config.toml
image_size = 64
translate = 0.12
encoder_depths = [2, 2, 2, 2]
residual_init = "zero_last"
max_grad_norm = 3.0
batch_size = 512
Rows from block 0 of the decoder of a small image VQ-VAE, named by matrix and row number. Each number is 128 + 24 x the weight over its row's rms, rounded and kept within 0 to 255. All counts start at 0. Numbers have three digits each.
After each channel's rows are labels from the 100 images, of 14848, where the channel reaches its highest value: "top examples" is what is common among them. Only what is clearly more common there than usual is listed. The data: dashed paths with two dots that lie on the same path or on different ones.
# conv: 3x3 conv (decoder.mid.0.conv.weight, 128x128x3x3, each kernel summed), inputs 64-127

conv.48:167134147123108107135118168123155133127128117137164143110124145130145140126140107105138125118144123158087134121117105118153141112150145120116118124085120117147183140154099172116162094138117106
top examples: many distractors

conv.27:075126103126164117152165096099130123157121156135108127140149109128124139128120143135175124119101143123119142116155119088077110136098137103173146125138154125107105101152192107129165100109146096
top examples: short paths

conv.8:091118148062151147115135102117131163153110113175103165112120084120143127126113128146102108119099089109154139117144118121077084126110081144154158137137157136133095125123166102113093116131156125
top examples: short paths

conv.117:133139140157108123097126187126133108133107136112177094123114135094160094147129116119147132115147139154109163123109108112168121098157165139144082141103149130134137106162063156134149158146126150
top examples: many distractors

conv.53:115102105115100137121146129103185142136082085176106157136131118099106108081131121136123121118092119106145117156138104154146119130150096150118147100125131098126111151149136122133132137107148073
top examples: many distractors

conv.35:102149123124165111168159088128101140127126127101093134148128138099117101114152146172173111113132145108151102111147122102110126157095115124134111123156167108066119084141127095125149164127103124
top examples: many distractors

conv.52:119126100186128128120110103168110079129147152084123071157130159157134144169109148134147140161141139170087157118132109113159166136138152106094108095101129120101129113138127120149129115125099139
top examples: many distractors

conv.21:173146123175109109132121142149100097106142137080163091138141174134117135135127124113153127153149171160105133121122124128165164127141175106105101145124100127120173127125086162149149146130088152
top examples: short paths

conv.124:108139113117186140153106107128112114128153131103131104143141173117145159143110156125128116141135145129083114109110094118121115142113113112130125153126117084095108120126167114162197134094112141
top examples: many distractors